Weights of a small image classifier.
Model: 3.83M parameters, arch nf_resnet, norm none_scaled_ws, activation relu, widths [96, 144, 208].
Training: 11700 steps, batches of 128.
Data: trained on single toy objects rendered from many sides on busy backdrops, 101725 training examples, 14.7 epochs.
Rows from block 2 of a small image classifier, named by matrix and row number. Rows with one number belong to one channel. Each number is 500 + 40 x the weight over its row's rms, rounded and kept within 0 to 999. All counts start at 0. Numbers have three digits each.
After each channel's rows are labels from the 100 images, of 14976, where the channel reaches its highest value: "strongest on" is what is common among them. Only what is clearly more common there than usual is listed. The data: single toy objects rendered from many sides on busy backdrops. In brackets: how many of the 100.
# convs0: first 3x3 conv (model.blocks.2.convs.0.weight, 96x96x3x3, standardized in use, each kernel summed), inputs 0-95
# convs1: second 3x3 conv (model.blocks.2.convs.1.weight, 96x96x3x3, standardized in use, transposed, each kernel summed), outputs 0-95

convs0.75:493509517520515473437524496519502475465547531507469464459514530532453520477481497493410448445484478509491426486504481443565567489467507471449463548495552437479534522568519544603536432506525477485472536455457507553482529542455431458489514567474472518444559560530471504540554531554503599509
convs1.75:525429425523498502434494528491599482587480489448468496453456503552515479573449459528511510474592474541453506583507515499524568488448553512484495514508540576524517469548477506502544505503489473444523511527488507517494489544532547590564440476516509501449511574542554518465507483469568509458
strongest on: metallic (66)

convs0.23:559480395514495493497526482501440515451492514474405506526531491520512543564500505457545588509562526416509476429520556479538473490479453554454577482514564492475538521489517514512549523448459492559498458457513522557466458527423392507502510486530499533502513536535536564464534466483529466491
convs1.23:525496482507475482544493508542521537466446507461498505507566442559480463477501526496543480563573503487469438593465484523471480448458505400555516506484565545509550458500533539529425552412470549434444515409508492529520547501467577491525531489564547479490520509506482573463469534477514518491
strongest on: metallic (64)

convs0.87:534583498509480521480534531559460505458518505534471483552519537434540506441471511506509506464455460560424509397535591470463565516488547515533452501496482525522503521490465500544485458459509500499447523510461487506467488473495459569513427434581488462474515536442610509509500516458567437537
convs1.87:479458486520551522491565518487485480524485483578425496537481520464549446452492543502516509516504532479506532458468493457456527475545460541518480538472466518482442553485458437437570436558501445558510523556509526476444506552536440503500496533464444505509441457416449447503491398496414540544
strongest on: from above (62); blue (28)

convs0.12:556457463499512495500518453488482500502486534524460516544518528481507542532435480458471568536592520493609500505442451343498524479532524529560496473560513464449516516485500530535490535467477516473473576561529459449504497489448450518492480491549447490568523466534516436483469442512545452498
convs1.12:471508474541455495496400479524513456418473459495508460459548486510547476525526531479552546509504506560470482479511558582487522495495517442475526455463554458520505523507483595511499606499433570537545463455511481479473482569456543459499489505475480462505394489442535506463434547474468477463
strongest on: metallic (77)

convs0.36:476529498488486510486485465510528500502512522547541507512484470505512520570451461503522385584507493486534495488489462427496457490488481523504604505579483435548502498554576481536474482457529451487441442418507516453478459493467471466497541522508578481560495582611494486452506483526529437499
convs1.36:536541481421543451499456421529464527472496490404447519521457545454472511478520478509437444454472483507526464467501548556444431478529443436496437524465529542468472496414479496407499533556481518519548551529540468447522429485499565483538529481500495520468491433510473463455484542474461521515
strongest on: from above (74)

convs0.85:534540395524491521414465417493527511436521506504504520500597449469520545492525516458499580469520486579572441524507514488491517487464439517493483562543506465546503466498520544459553480484488473451488428528463429499450480497494476483484482518514546503486529433517468572554535544512600497483
convs1.85:490424502520522543535589534492545477476516536505437515517431563485548503476504497525489503526518551475499565476481508466539469463534422553469507493472484509507462538454487412458536517528570541605464485569505450444484492434516499585539531576498421436546461497497458506504538506471525502506
strongest on: from above (63)

convs0.18:491435487476424466518490440579552416467507557477497432456463561497518532462458470468471525522544562485463441461500510473511504520519540498466537480544479490516443502573509471479510443485536526475488435593450426499538546521484467521482487506499481495495548533546519531517614541520568564510
convs1.18:536424508494520578427481473516518464566525513541512440493468485446594470495496450517517541455587597503452522492394558504508492500526559415495496511502520540490550507507547576455538492506450483473527474491522474506545494476513556490529486462533560547539489484436488537496454476534550512456
strongest on: from above (66)

convs0.57:405497511521548555456467465475520529494507512496466540535545527494487550464444398490505550531544502533542548506522411423491504491500527512514527480521511512447510427509455519435500513494504483488547541580493475469495468505440494497411559465546474458578550427551462436554518525535545523521
convs1.57:502512559463455507531485525442521528503539455487491501460530487407596487469469579484574534466495497517464451467430566452511474540499516467470490456527531499473498525527469570462540550437444493460484483419500492478513528524471550550490456482509493536462552404520489506489459494381553518490
strongest on: from above (63); red (37)

convs0.21:513539498537541482501515428592490490522531534556452418490490491543475492552427435507428473493545486527471511518428502490565509426526481452411563488534549436585532497536561459492464536498431499443487453494478486545550496511463481524470494531464515487500494537461524495548535574445529486479
convs1.21:526538493452524533533530516489466544525514423448513536459452476456530478498447516465452500453452538525564506479446483524462452553561426497471470445490489521451422514449444525482568515518443568529530527527495478555498531444528487522527480414503444601457470454495453524542472450500474565515
strongest on: from above (66)

convs0.45:481541517525511526543498461478527516514504550507509460504487467515546551492422408477478571529491422495506454494471575526504484508490471499444522564496551458495607539498440499538490476480470480562451508586508525456477443528460409472433510503477525522555542542471506419523529466429548479536
convs1.45:526447435508513546554507573501488485531490531532446483505482486575469497496521437517458500507502479500530502511482490616451594428487515462502475529498473501532509466447539581487505524551544488448461466535532545533489544428541477520446584469413511468528564520441475577490466476449502503511
strongest on: metallic (60); red (25)